Weights of a small spectrogram flow-matching model: log mel input, widths [64, 128, 128].
Rows from block 6 of a small spectrogram flow-matching model, named by matrix and row number. Rows with one number belong to one channel. Each number is 500 + 50 x the weight over its row's rms, rounded and kept within 0 to 999. All counts start at 0. Numbers have three digits each.
After each channel's rows are labels from the 100 clips, of 14976 (inputs lightly noised), where the channel reaches its highest value: "band" is the frequency band that holds the peak. Only what is clearly more common there than usual is listed. The data: chords played on synthesised instruments.
# convs0: first 3x3 conv (model.decb.0.0.convs.0.weight, 128x256x3x3, each kernel summed), inputs 0-85
# convs1: second 3x3 conv (model.decb.0.0.convs.1.weight, 128x128x3x3, transposed, each kernel summed), outputs 0-127

convs0.26:543515537542419578459456497493518506466478530527472498546431509539442498520542535466665515509651548601538517543509456569461453514443442460518524489589539478456537475400584541510451523588655537389446498595479499459475544534479548468574494551486457554525418496
convs1.26:483539422524493426500501454531456516550455601532477529499456400517508480560430465535585483529514522556526570472474451431525508485482563438508502588469450498531471414548574545542515533562467585486589460483521482559412517581556438544448478592447548482552469433472553513534559543491555499519597452505431492493566483560582559524495485524507602508526570520477497412487438540567593515582622
band: 2000 to 4000 Hz

convs0.123:467459419417533561545543501508449489622498582422620523492462487530485492257495509489507403509479521485499509483453496474458597573529500589552499615528451430449454494506566490531495502521560494531528512523490518561502562474566514439465506445503463451506513444
convs1.123:446467486564477540472478550537532515588505527457438457490549474509530442541483613534514483482490489529496533451463444506512476577606594520527493447564497505532500509435612523602619480469503434461430447573506541548442554446523459485457478431437512531589512589469476538525526598437458496480552552418467496485447473530481537593467456514537572610476451520543481539544582485566388509592489
band: 2000 to 4000 Hz

convs0.66:520434674610466583494466514566560402633480532505509565492530514553436476445554556507463472544454528438512418475567502532484522532458506571483450484497487538537556471514470473523578501499480544443507492465379448575540556497500457459479443567517436553483503562
convs1.66:523504507468479500556499468493484390481415512501601660448502582428544519507450501578469486430441396428430521438480441488502507443517412500464567482554524452582516510488547529502513483510521525457438487526475534546520590493451445437580489466358436500477379503513581521502415502520470578503456499517501476615507521438514495480478542394526478490513491504548435493488532419542461446459445
band: 250 to 500 Hz

convs0.71:425522566517550410523519545417509542471507397462528476490529501530476508575464499586489467472539519605517536409526497489541430505538543553480481433539454455530511573424620518447492490499378545471553497524605537561434517436512529544504533513513502484525431461
convs1.71:524510540513572492477593573592579479543578484494550596545536480545423487564525486535525645488436558488565526478515552515396528451625588490514495466458488540520484575475458478550528496518589517499549446480458450445480478491514561425495511489498456616554556506543530435418530454518539465507479460561480468532452469563559484570565541502504480430559470582519442532558575532400513491575467
band: 1000 to 2000 Hz

convs0.57:496491421497545490510513427579577465517592537594561558618522612404485401558549447446545491501462462449465384447530526570474446596592524498452518547468562485476555552535538565520526525518446535446490463489500593512482526478543491447437420481475388497458452419
convs1.57:526562431533611470513495476450477460525464404522516480474511511458534603536480503464508452476465524549526480508467508560548506468473517491546555575463573520426564502520511569544453485617438432492502520469526489448480565530664608548461483441448467425506441553523523523459463420534354497431577463545403490502383539461458489457518542528545494485469503518563574412562459497460527449512527
band: 0 to 250 Hz

convs0.49:460474339486470451439512566573486492418567492543335560486493533418417542509590426583402523483509507299515402498382468519481468547508284489465650460486512493549448545561506482538485463426416456530499523488526541425420454478508477496540478441532528468406483529
convs1.49:490492527475503560534403531523519505454479421572547647436488571527454451497462419465512536454426483480539544533496466487403489517554471433460515524481635520555451538492456521568490565506437507524572462494440460527480496501414518484507499547483537495503486485460595497444577462509387483454482457463546522533409612542407435451407525518492540482469525498594636556531501595519465496465492
band: 250 to 500 Hz

convs0.89:471596484525474495501615521537523470476590561465659454502453530480490548453506406536533464569600472472531552506411564443501515451548510493537511479423413429468395577603699558499516473516430472483491480485517486575450438507613502546540531510466410511367471424
convs1.89:452503515504435524464434471503452492543464466444353526547491506423516631582464509542513534447451536475495576447461509556434469588537554578443521540454502562592492536519531490394377541482458461507536497436455511509502448519544515507519498606414482440543542491523610558542429505517500549519475512469440553443504435547507465513552481600497493424463585524502623509527514541510487473475418
band: 4000 to 8000 Hz

convs0.64:442426480592533470542482618456440465389575534463487459540570349506517562444460493428556573448400448490510501452507334467368541418522633492543470483494398501456516483514421373498435550469475418473484482522566493465489515538497417486550422377488587497469420497
convs1.64:524551522443463552439501344458526470475439490488457433377451430410510457541478407509491455469439453488449475404461457434471456464516521541532483502523483428522568552455583509551352462492446576597487509442514435531473528466512491436475458522372510426527405519473451420490485504466474496568428449477472539434504516576511505531522466512539437533447513458442475514477512439462464464553542
band: 0 to 250 Hz

convs0.0:463438429555444526518530510491555559425381558499403525492556532553591542534481500504540463461539522548460516446519470465530509505474486455514528461504469506470467464446485530528509528458506459525478501516470559487487577537449514440496513525485513401503486503
convs1.0:576391473467554532507569445469549536616529604552540446418486463450500461543497541507523513436479547473496438504521477491472457486481578578537516527518557467468452525527486461393443514429453452493520558412587538506490504549480450572484486495421569477528494458504485471508560510531389458483561516525514433370469533495429559413555550511514404530414399510523491507533530414599519540555525
band: 500 to 1000 Hz

convs0.3:476516422533560499525484525526376540483488526489526451488511348535549480529455553500532412508543478595521458383599515582495486562472455531578412465551408474431488570530440578554507581476663501488438442599478421448448525496525536529535525448568487453508540481
convs1.3:486462459550480485567453577486561452526527526508440558537427474397537479496484444466550469533482562444454436499519523552545524434397546479532377551530537486552488432469572481492453517435474570542529438479606464416446518568546546460480489509488544419561546391482549398520608495490556565539513488534570392493503498603430507535444481541511508469455453568566424565497467502529500510440485
band: 0 to 250 Hz

convs0.31:498422376382425456533463573502446513461458451513531483488533441559528511412467489455512507561543525455534474613460531435509443565554485595509463333576464469533498524591476545580248574516569568571508475517455476514553467546490574439517572499448503546477518482
convs1.31:472557551487564480573457593545456554482482507462571512503543504498508543593609451471561538499583613474529439472475539439518507534505507447461519499503527428478567420491505546447505520502455509505482562443472539326443548583490589557490503573459493439613525350394493503471590465514490485475570518523463504515480445504472576584522478531429508534515586509486516455515451531514520517492449
band: 500 to 1000 Hz

convs0.106:512486508515482492470533503478551494489534503532421549472431467457449558502438480585475499488525476438463460465548524517476456539515451504499468491506541514429504540541530456502482466379490515473439511537523435489483510524430500521530507486538482492522539478
convs1.106:370478477511552512415572504444449488553383451468410454460470428502342438467535469466510464554438471481482492465482485500483495448473512506485514426543546485487417502455433502484495462524428493458444414556517413468419449448444473474456567489439491427511501518401505450500454464451465386471447486424392504485556477539445517492388521476488431512470449551493545462437479494465412515461528
band: 0 to 250 Hz

convs0.74:409484467501543505548557401440462505507458454625451455504492523531575510475483479444489475571547529475479623592453484445580475548571475516488522417501429524413500532533515519479558509457425473463517519606531533560507464494499518521494494438446535355570564472
convs1.74:517419416542510506486528344504529473557560472540524521472466532499580508465505556511528377478483464545536536512476482541415524528492561450467479516479450566495430539480444475541397487506447586465397507519472480576442422544562437392436537445456485475498421472421502480435492453475505438473491521592504487471405476443464571537542489435520481496415448566483514385582449563548501542529499
band: 1000 to 2000 Hz

convs0.98:532443398531526529481496531569442518559541563276431580489500388445491589539482479537438507528555556445469514543524278474446596475662551513630498501544465452482515474520439528464462406472472515540521540498478496548476528441580549498520509514574576551529479514
convs1.98:479528410488481548550470472439459556501507619541507485594478481509498435527563508458441543498446506473497485485488554549423582507430451516591437521446541557505600522540495609524518480455515611504497566470452485498491473571516566552503486467560537534537461572437508493489504475435544474524488567324559487428522506447460550570404595485607451519485498510518505598487573497571544481505541
band: 500 to 1000 Hz

convs0.86:445448419512516595553599459501534443612508545571441478500438647578437502424464446628385539672529466329556556531407423558533529473441384450497430463493523483423580482515454504590520476548569546474455533450512590536546494426511476558493606577617464539543658464
convs1.86:497447434482478497539504512469478509563470569531467531497538505389553565497499413558507476603541489455535474535459501510522494508415498607468431535555494543486537447529512456475480499533441502533586433399634503478475488570512492416482471466425489519483463496633419471538469486566430555509457501452569469455609581561420447441446605558459564481385474493518512452504461546531459481458517
band: 2000 to 4000 Hz; 1000 to 2000 Hz

convs0.46:563453491478525483468460566510474495342516490547374539425458488350511569631468588491536551473463536485494444488540460561501483492344474538415614434429486475510544500607471417447486439446429462580330564481572547470475548486534459563372445494366453400514458415
convs1.46:434406518460450485509524510400443409430478440468551469496520475538483495605482458544495498563504557599437460525449597432462420526547517417502484443555433552485470481487528573422486497538499543461488455503512506543545556521484502436541566555477582425463523458521503422462446444462519486488613464548434419500476611500556464518468362523553470463463578488432510530577452522558536480534554
band: 2000 to 4000 Hz

convs0.17:511466486625426580520462516510524545404388437491508481475552509491534436563478521461569473540567489500372570519513457520464432527529475561541575448562479511517599567482570493482356469484569543458524484486529493459496472500502534457495593474532521562519445513
convs1.17:503564447524520449539510486512575514512414478514444530472575525550469435572457540526494429475597511521487520537481409508534533492542516597565450537536459497525513482395484587544503606429473523549524470566552382454446565441491545520499435556562439445508439417504562499513514567563453474472422442405433492503411547485505546479512437506501419569518479432469520407497632504493473522564483
band: 250 to 500 Hz; 0 to 250 Hz

convs0.5:471456427518487452459408465506565516555550432471495520460482412422491476508444295534437516525548486539511528486529391486507349473532614530493589525581534573489507516544454479506541497315569515511497486506504475482480492487520496557493452487512490557454439524
convs1.5:464454466547524601535569495559610541512513481495509461452518467526492471514577493380515566512495573511552438432461410528412502541563603390428490517646518443427439502368503448527524585569424483495492468495438514541472504481487564544448521538422478502494476487543454456504518480514393455523491503482565454479392482479555549459474563449565487540521467560527571531468502490503491485444518
band: 0 to 250 Hz

convs0.50:510508341494543553509504497597467469354560554388477418557582557522451490501499487578520541481449495483537409453351385507443488461531576517543476570530388456427521511448492487565554481486532524490454481383562471476465466486409482558484536378500532536494447418
convs1.50:461518550450578524466538534530493492569449532549474493523483514486461523533446472401448474596459516503511583456591606518530505519604540554501514481609610476487527450652463458471419520550455522496458502525547582500534511537526465588613509482527431435479497491441423489531529506511606467486557490481594481532457552479507593511506448512489460537520544464543528637498501457545574537489562
band: 500 to 1000 Hz

convs0.104:471526587570434528472473608493538436415440513456518405394531609474488507455461499638472480533413498594427526552478538531489415496475435453479591437610495572435558568528444577456453481534588547544471481546512476554550519438496487506539521523539441518517492523
convs1.104:503408447557431554476518523436461468613522501518521480431452448541466478571538526547496389575540640532490432555525399546487456502492582534510495617406512567436451477456457480523424515541526461547468581546437466526417524444547497564508513469508503441522489495529477423449426452526462418519537515495443477443466502503498397476458481578557378516482494519485448479545468551468517432469459
band: 2000 to 4000 Hz

convs0.48:555562545469479430567552635541469514362488446591458501414499428455516531518499469481439466454510560361512578530432631473534474389567461636387504386469589437546388392550499567500474533479539514437453506372493458543516621493432502507508548583454509428500475592
convs1.48:515517491460490514561464566561524640501390577494466635541477501499457489519475540513409504534580512564417539516505538519549592456485444547488516440522465495548573516493487440431474557557492449530462569503421376467528448469452520517389552524505487493484483424448493558491508500532544544482483492454492512562555565525502490333475472439539572461542538473544422607516548467476520475442519
band: 4000 to 8000 Hz

convs0.24:529539497514324491491466498514453452494445503517529535463564552514497520516457466563451425519021511453540499442499572485554481474481478473498488528504495479467501497460529442503506525478553242468483509508539526486521528485556551422546491516474532525451478540
convs1.24:591423574503539499481596409480458510482490453542441516437467463506502424474435469533591505519576533544512524572498492429479533497566540515479456461513548615560463555491512487464570532448429532597570488563554517557487514475433384582517509534621556504438447522523525458458525525516515476457408448487502499487452525509529531576566507511596603531446464487439374580453494483497500556497538
band: 250 to 500 Hz; 500 to 1000 Hz

convs0.102:501498519457480534541472505409607531505466531491439556480567470580457510545506490539493625529550470474500449418543446518513511414440458453517515516456522527455458399529370494519469441436315471487521536393567512426507495493420535571462578498513430540513526430
convs1.102:537498562495527492534524486518479537526431442475596399500524514543532526530447491518495438598532564465492507479547517494529481513530432536551510535618558500502437612597471533553527557466535464511574448541553479490475539460503506525460481434449440565501502581516455573487512373576534538432424567497470568533621571451526566468490537574432452484623488551511497533433454452469541532453393
band: 2000 to 4000 Hz

convs0.91:499414486382539501569550464583495451484538489374578442517538461460462441201481532512494543547486571609554443457402535454567427501574462471549441404568534545501573676505471561515472535529547494543577433532493496444490478481517506582584466495457425387486515494
convs1.91:516529464435440509459543600445500584462564509475557529522499525485514469532497441543500516539431542519494558514503574545480573395489485424508549533518514480538521530441516550457549421353395484498624519516563445423522521569485595525481482438586540477605530510464510562610611490505518479566554513534553513520555449530538524466484435427526490524488522531471574474455566546509554604546516
band: 250 to 500 Hz; 500 to 1000 Hz

convs0.72:472512532589567541600479516524558554442402450478517498576569586446516542483439564508545469533464601423461586527471371605549498431522436540551523599528461433509556552487574541475462517562481549527506555550467450431522423442570437442532535515442526480501532519
convs1.72:507565569509496527540485573575514474592561509544499430585537516512448485511498574528596577495476537520492498521479557527576512566517487570516486536578421446498443500516458495470531526457565473544460391531556579420523581571424481524611543465557440488532488465510440555517441464559427561551421388581514459566515556505466544496479421463579582537539457506457524602555501527474518550467463
band: 500 to 1000 Hz

convs0.118:532510490502347509544484523492443498589489486495518541391481606544673538501469431463479457466460511494573457502492462381562602529568510464456382510572502504444506487600501383520423517470395482558544556524506497583529492450542554549530474486519578500553517529
convs1.118:542465530513499448467404445476477469530527520550536505470572620422426524425471514513487553452514538584505501521450439501445491443487502461465505506426468489517590493479458538545526629411448504549530523474552444414497464580488400481587512534516467556486530444417417450537486461509609416520500386507522503535518516514449402452435411441538478400523571513456566509532546469505521473531576
band: 0 to 250 Hz

convs0.96:526467524464557435557522478480519552282473550610603515569554455426541537523420553470419542467523587422513544406539579577585427497473521602455568381562523578504500520451512470494454566499520487476482581622538445483487586476543416508506519592524546495472515427
convs1.96:490413452522481467509511467480487516521513536584466419485455451460414518533486466505520456557474496509422525492444529470442533482477570448479407550537488580509541460438494433559424493504430543533552438547524541566452519572618431520559453520539408428402506500531534479472442484620497523464508439469465414472509500502477535435419561549550537446492456485482425431547468521597447502452662
band: 500 to 1000 Hz

convs0.10:493519412564540410520493521400453581416561394546548540474509476459435561368510507536495447454534462446484547484646564521563307458441511445448520297457561511464451503489528518495492520297525587480433481491582524594485567519475508607488494587464457462503512571
convs1.10:499493409532427602570443517593504542534562483474485593511542506543498389415499396504452521527503528430486515558515453443407485521459592375429529518436503513542467533594546457459489510426438472501512461500444514448465458415500529531505460516571502503392493457547457523475492536491459481420511439452441533453477516518540496411443525522456488565578468478445467515575565424495529504421400
band: 2000 to 4000 Hz

convs0.53:504574494483486388541533509455438445505522517577541458541519456488554582506512469567463480436533505590504483475556567531452476450554538497555431423446500435491524444574400442493443536372520575471536499476408456578531543570481519578554518605444473438571479496
convs1.53:478462458465490556458508402509533546457491517479469396402512431507441510467454450473552458486471474483480512468477420491471577462535470460511547431493428490534470493561483559454469495451568449522428488530481399427479413494600504438433469396477544458488469528464449485405454518420470499484459418453419558478385483393484438502506537522515504438434474427408457431489481398461575424468489
band: 4000 to 8000 Hz

convs0.22:475510511345439458560561483465474492497541449530507523544463448460548449595519563395428504491528498344499445484497501610503467513406503641411532443434444561478425418530440523446519515422618492669460553489510528548535521536505467553499449523564476442493520456
convs1.22:615527470550472503518461598544561479414569554473500465501509458532570541463515538572429530415539584484473462534566479413383416502462464508551443530567473508529490537495515613458556522460545503478489546481479504483591474486476460454474581535570520491481510535499567528593513438463455543420511542435532446550539442471565391433515471489531507522478522412487487586473461381452511512400446
band: 2000 to 4000 Hz

convs0.124:525474532470505521415368626528493441613473476522588446441533509496491437444611504473497491480466380448493395475564537537313524548407432644428396573421491511574440418482517478423456493521578453518455496511406424508457626525446422587475538473577369558419462473
convs1.124:507426463463467434576483475505407440510458503555531529515600514503522524504558468466522518569560476550521583502506446433506499491420524514490454533542482508480566435536491545585538454420540563500526504478441566592624507438477458453479421417503431533559506525556488468504523455503472561455438531525526514433427586524502572570445503532557507443464419548473562447519460555508384634571579
band: 4000 to 8000 Hz

convs0.32:486516378454475472500549580557478625459517456520478598500529471486522476526441511489507460541534491466484474454517410498421460552535451471577523457549493495520492476516514543522438479436522551561446482487483490460517450528446446427442576460566558521526485446
convs1.32:483461432496438505441473525423575443457469500429549522468501554485466561465434539497480454449485476400479489530472517434499498401562485508494468537408476569443577523519476455589493414425605507521535483582523485523493480519414576470418510550500421562501503486473524502451430439486562412448515458466488532453504513475479456504556557434392555366598421529525454559457514545517483516453606
band: 500 to 1000 Hz

convs0.107:481466344437415443488447567463518529497491451394616497540567480492401513419486477522389515381561472420526477550542440516395428455566558576621504455518459600481589597446405456510489450439475541472615471437589515529535478486471526553591525463495528499444465556
convs1.107:476492442526557519511440549420505529452490482509488466413520594562457493487596342434507556520570511524442511605464591479449508460430519405569387439498545406577458551525508554639495476449466477541543448469475475450495492439497471440561507526488495457479515385519544467551487532600535534465546485481531432464438537521537542551516425511496508548552485403507555489506504452526497461473519
band: 0 to 250 Hz

convs0.81:420430618515590571526510470558471534474489565437495399459528469460439511503514534412357530525491540481486478442465446577531423649547463463605488483588453508430447551426454431420434506359661508552477497569528437537427420554465522502509477568445515465526507431
convs1.81:502515414503554557559561565495458528501426549497417431476534448424536508530483579461440526502471584486555517450478478479501523476425530529494485466521545481576479515406555506585479508557501433488571537553461541534503442532522496525439497541476459459551436466549453481533416460647543455683554491465448438490480560565463515521462419440555539545474453520425556433514509515442545503518618
band: 0 to 250 Hz; 500 to 1000 Hz

convs0.84:540567426422544542531427698543463520369518532512507470543530470443473494473501575531471549444515522318543452460585467539507397504543518550439518494356555441542409433474417503521537479564560496441536393319403515490478469591448540538489561611440347588546476486
convs1.84:523509469536491524475579489460447504492520440499483509492519459389434501476486490493538501445466470557514471452517422490586573484472623502510509439507589456477493409543436576473479440437487588651523482537472504503488484557554534551489508502441502562498498435533455506528545578607583603431593516408587400421489516544525527482498484531443423545443521529434558525480434510539529581507557
band: 2000 to 4000 Hz

convs0.23:469528520504506427537478583465476492548500478461551439460436415520567526468505490552450442517523549411464633575453466476472433519577523404496447463468510482506491510431483558543460453463413437573482561510483544522525575508585545498490465608463525439565582494
convs1.23:486543501499497493549544474471536494485449506469519454623429571501537394481456515499520489541497514615514582466500539501411440480443405434549528474526448490558462484466552479474540567509483422615529462480472491548521432543412415495599522521484491552493624438448503510452594592417644478412533557489526547534509503494467531502468402478459501533513484505413446541500429453512501462523463
band: 500 to 1000 Hz

convs0.45:448493499552532495477468552472557445558440490536488440449535481374387463561463389492476497404404504541502453431422502582453650413436382482466488602498506507459449543575439412516429492538536319455494511580493516433425488418521458569551422559574430409483512570
convs1.45:543460469583508471503508415532475426513529512494476452474479502510505508530482541458445542566489505502472534524490525533490493451473521498443414491561538585509433435575541536431429520539505588494455469494483561467560532464543443482548314497482479561481566518474423502496426417456469539534514467620624477434507502550563562496446532583527574441445467563610478412395441530512442492517531
band: 4000 to 8000 Hz

convs0.1:401448444564459536521487483402429442445576399410479533518402621504371502451488415570513475486487509410503420456508534578550506552432569443534512561501470534432470536478499653495576499528446530578523507486439408462458460455540522443506590620477534566481482480
convs1.1:526529472519519450541520518512488389511507472490485482502500465436419537545533558509510517532516553520461575424492580471506446484391473471536452542506530602497468499597567491536510538558423483508444493459574542544524553505614467478439568445457471446499473557537514581547453602581531579477577437473414393505503562509558582407397451547514530485499445539463489411490494538520447521570592
band: 0 to 250 Hz

convs0.12:435559391486504507403342513542616417495534520419526478491501427545518490515462605494406549458525503453563542443534462717479528483500469464523466542518469587498503461546400432563466492469531425452423397569554481513506483472535523494560517483521519510475476551
convs1.12:555489516532499510539559482510438440539526575484557572504493408468571535550444384535514553516596530519459495500457395568592531444457514502483423486457501555487480459504519468442424523461359551477456456502480487589549602546551438502530535515374351469553436537461481498506493454594486511532536435413487475536528440531503548489467439473448510493451510521458511535451428591511532512524524
band: 500 to 1000 Hz

convs0.122:520548507485456537597595479480577511333502471551459432512479536473552472382612541519575492419504539565474500481490474594504633431467485564444538441514475444545513525430497424476456505504712489443446453530552503537481528457419473543489507623534532388508472528
convs1.122:478534531448462463479546512452467598560473587538538497463403515522585492513502500508466429551491485456484415442442548570578553510443466508477444440467408504507426464558490412411390541454481488527436519560527493611473450547550408491470482504532483419526458520542524427536412513536458520512551522440494462497454548563533448509516572494432563450452397490425425446445504487573410520493570
band: 4000 to 8000 Hz

convs0.39:456501463583542477600631553388511508518536466463516518479518463521508517537492520519521494467506415442495528496512446530485483516510513456520519494507456592443543423391483548491542482447539478464553608446524529574451581499503493557512478617486547458473510498
convs1.39:426447553440451549479505476469542496474527478461504538484420471510468528381376492490494533467508438485486509540549499439523477527458505540500483517516490459472502491526455450475512488556465524516466532519556539402543471410488486509486574505611536550528577601419511635572507466465589412499485548501556529528588551441555412546577495507582463607470592398547463533602502557484520507441540
band: 2000 to 4000 Hz

convs0.115:455507501537497553508530618440579506464539546495486492628584457532472430520502528457511534478498623533517358529504539570527499386483343656512545456371524486560422338477403504461483599434569517487492426298319573482488488503532475542543548560541426518436445556
convs1.115:516487504460511491501551521365477520465504560537473616475431549497437536494362488499540557465503497485539462561568373511550526502512534485471488385516478480506535449570499548541543457510432436472469541462416416540503601531497407550591563471411460496516501485547537531569447553571509509628514521508398469524503482543552457452513515467511519458539420452437488513539535466456458426410508
band: 4000 to 8000 Hz

convs0.117:525456549437513466422410510478439476439505508507441509398419518380505589398440498441464560542478563484514456528488523513443487458451386565498509499362432443553466450535436433499513499541334517647475465527501545460429498417571517571506494337456551572598551535
convs1.117:591453465526500465473543479506453517494559436548575541503527339540486431513482535506414526487553516455525461516457487475473540500529588486499451499511619487490495480438445467582454480591470540533394528533526528478421618539453490493524541514455518463599530544542522547465473548519560508497538444471568416464531500617536467523511467428496473502571513500628516489556499495648580446554510
band: 1000 to 2000 Hz

convs0.7:507583579544421538541554565577484547546560490563532453435517520425480471423482497532496448502559467467531479414571612606499498407503385461388547501504472493491433440523479476493493524495533448448511446539494593584540429466619500630493472650455486579507502560
convs1.7:527446457515489475604530448495432410607581549490676460522465445409512480541533513464514446490458517528528459528395495457489525486482444553499553518482476528520443460530545409522442520544529495430515454454536458502457544424498552528523413516485438494522530535531522430469509428600512498539513487489534430458364462535448594564564441500548463415437503489506517435539385539482504526454538
band: 4000 to 8000 Hz

convs0.54:421509488555479458494568418539530384558479457452506502539438536517613494476487506478481499472391523365587416447455507459568580570520581529479430518476557515475536531414443381465617567503443384477443513519445535534521540516561520430587437526389572545473549391
convs1.54:536452400513527563505612416513533452504504491542584519487464519488518602523472510565551407438428553481516491486505487426427464487529469486463351619477576643535476421506484480518489517451402591481492476473494510558524515508461453547503443464444521561531494544507591496572499495515449556545478546528460466443523589548545541418523544558558510455507526499505471464540495455561466512538624
band: 250 to 500 Hz; 500 to 1000 Hz

convs0.78:486548433450492512509427571403459486463445471471507511494558475566506492591507513507507553496500445587480545472469425492499479440426400487418512437381531517526507366456609532451470602581429511517523470406513515465351393522446558549459535567492414425537519465
convs1.78:551430592440461534500528561520583488435481476522452536527478578495516509444452476492432415489489487566433440540454531485352614488520552480553480541505405451553426477571505456423560528494534419475521544489494507589499513580433485490485406506472416466531447512498500454471489531485505468437596451524491516614451527418496458431507531463521477490580412509426486567431513491439480398466496
band: 2000 to 4000 Hz

convs0.69:481525507457544602558535522486451499538429522581623506372495473395525503348406551515440542440505442461512481518456392459518484427455426460488475566457452474488482417548583533463471458557405502487499493397615530423545577486479500449443497484514505508431380403
convs1.69:463573547557462601454497495507564376481450551521492584543465423467487527403490538449543614457554520563556485565499427492536482577490481546436479615555511510556605399458458427487436476451484534453432546506520557608539509513608465445473442497462457406473493540489509516517504457508483474559483422555555460528492445447520519498483497490571537604452468480544537468458527492530583510544518
band: 2000 to 4000 Hz

convs0.33:470513501444518449430459524522519489466526495510565506589561489532431450451476486456515557417464482415503496624531463641545515478467522650445470471614539486483609513418564449565532572465716508463477494497485388470609587506386540498508447486475469539514507498
convs1.33:483437533506489536459528470539460460470583511398571484470482384458569518504434504497552504513479535538479454498488522544549463517563497414506481568521517502531587471507452558468423509582445445475459553493556476569460523425573499514417540444549477532430495350463489493537491589586513522529552483530566464487507545583495416448464559399509512484494466544565483368466514491577449501506639
band: 250 to 500 Hz

convs0.9:369499454464461513447474530499472554556496499548520594532485503480528409543479467503487422547592478455539443537505486524396286529537424484455442482438475593458424484488514480510326497557465515552478514552515564486500494512508436489498433526506535522528522472
convs1.9:415564520441480485579520551523531483484515540523512436500453498534392518515486536512605536559516508606535494450489606533463570513537532493481484528488596504511543443492446475527486645478375550458614415530536472445512540544500532622501454478492547494475522355487505407402526476548457451540502535447562507475514532612483497526457495453544443520522460446469476433533475525470523477540568
band: 500 to 1000 Hz

convs0.58:406500612555434466491503516431528503526383436529479374406542511522523513469564482474531477495504592459421495453550482476471450534408483430538429556499476602527443509410534439532450439444512549573452439512456531525450551525505441432525478554415558444495495408
convs1.58:570507453495606538482499532519498490511526472463562600492546458474485568468460473418412447484494408520439489532366497545580513492566450545525462542556493459497514532580539500490512466550514495540513508506525545548538452501512546634510457594500565564436541500494575606527481529532495542500588502556525583507604535522430531595361522556468556506399510523524541461471595482524550478474530
band: 500 to 1000 Hz

convs0.76:552409439535466432463589524525612519285450518506562490388448514491493465552497469514484424426569538599458532531394640481470493358533480563432563561478468515437426389524588503441511471411444487518478519389485653541502515550666493479480451568404486483495467616
convs1.76:494495478473435546427419553557477472502528584509534620538486556534500489477510513495429449387438548633491430444432456457481436432497484428517489445505500454452465537545484502488483486425504435536512476525431468520600469396540533399485541535530444482575480479487535494566541501449376610496534446459490407532546479497497520558588614462508505582467464470440528438491486547526506468461462
band: 2000 to 4000 Hz

convs0.90:559427508485502508478633452486552561629462475446316528430519419614464521612418505430473407484480509554451539500581500521457497485476476457521493516290516589405577476486582565540431483537443523513486555377496611461521496550549531479450613437508578692475473471
convs1.90:372490522512420500419463488529497530540428455542483538477528444526521537556563562511390490537602493568472530517483534541503437464550566487598495531373480528549511498425541504467497540562510557448612518516509459533532503605479488430534461603551444486468477463428492483457514511524533497498585539516517478412457555474410416532555446565495482565511536472511506561557477491514477512646595
band: 1000 to 2000 Hz

convs0.70:587469452509408473475537519452535481500521422581494478638439554613514518543469490531569504437514460483431539546554526561584483491501500256500465485451574534455551452496512534479424498473444444505489501559492588475512497531452565503449505564456543461516536499
convs1.70:528577549515432507532332548513533571492441504521512475506559445485488375459582405605491523478512505537568553535555558533520526445564505475458565416524407549466480478533461459576535520490478496516504474492483533451471564571503463480558575551484436527584609461522480510488454450546603520552485392474529547430542528480546430534499567528402559519491553501542560536451498453525495557529527
band: 2000 to 4000 Hz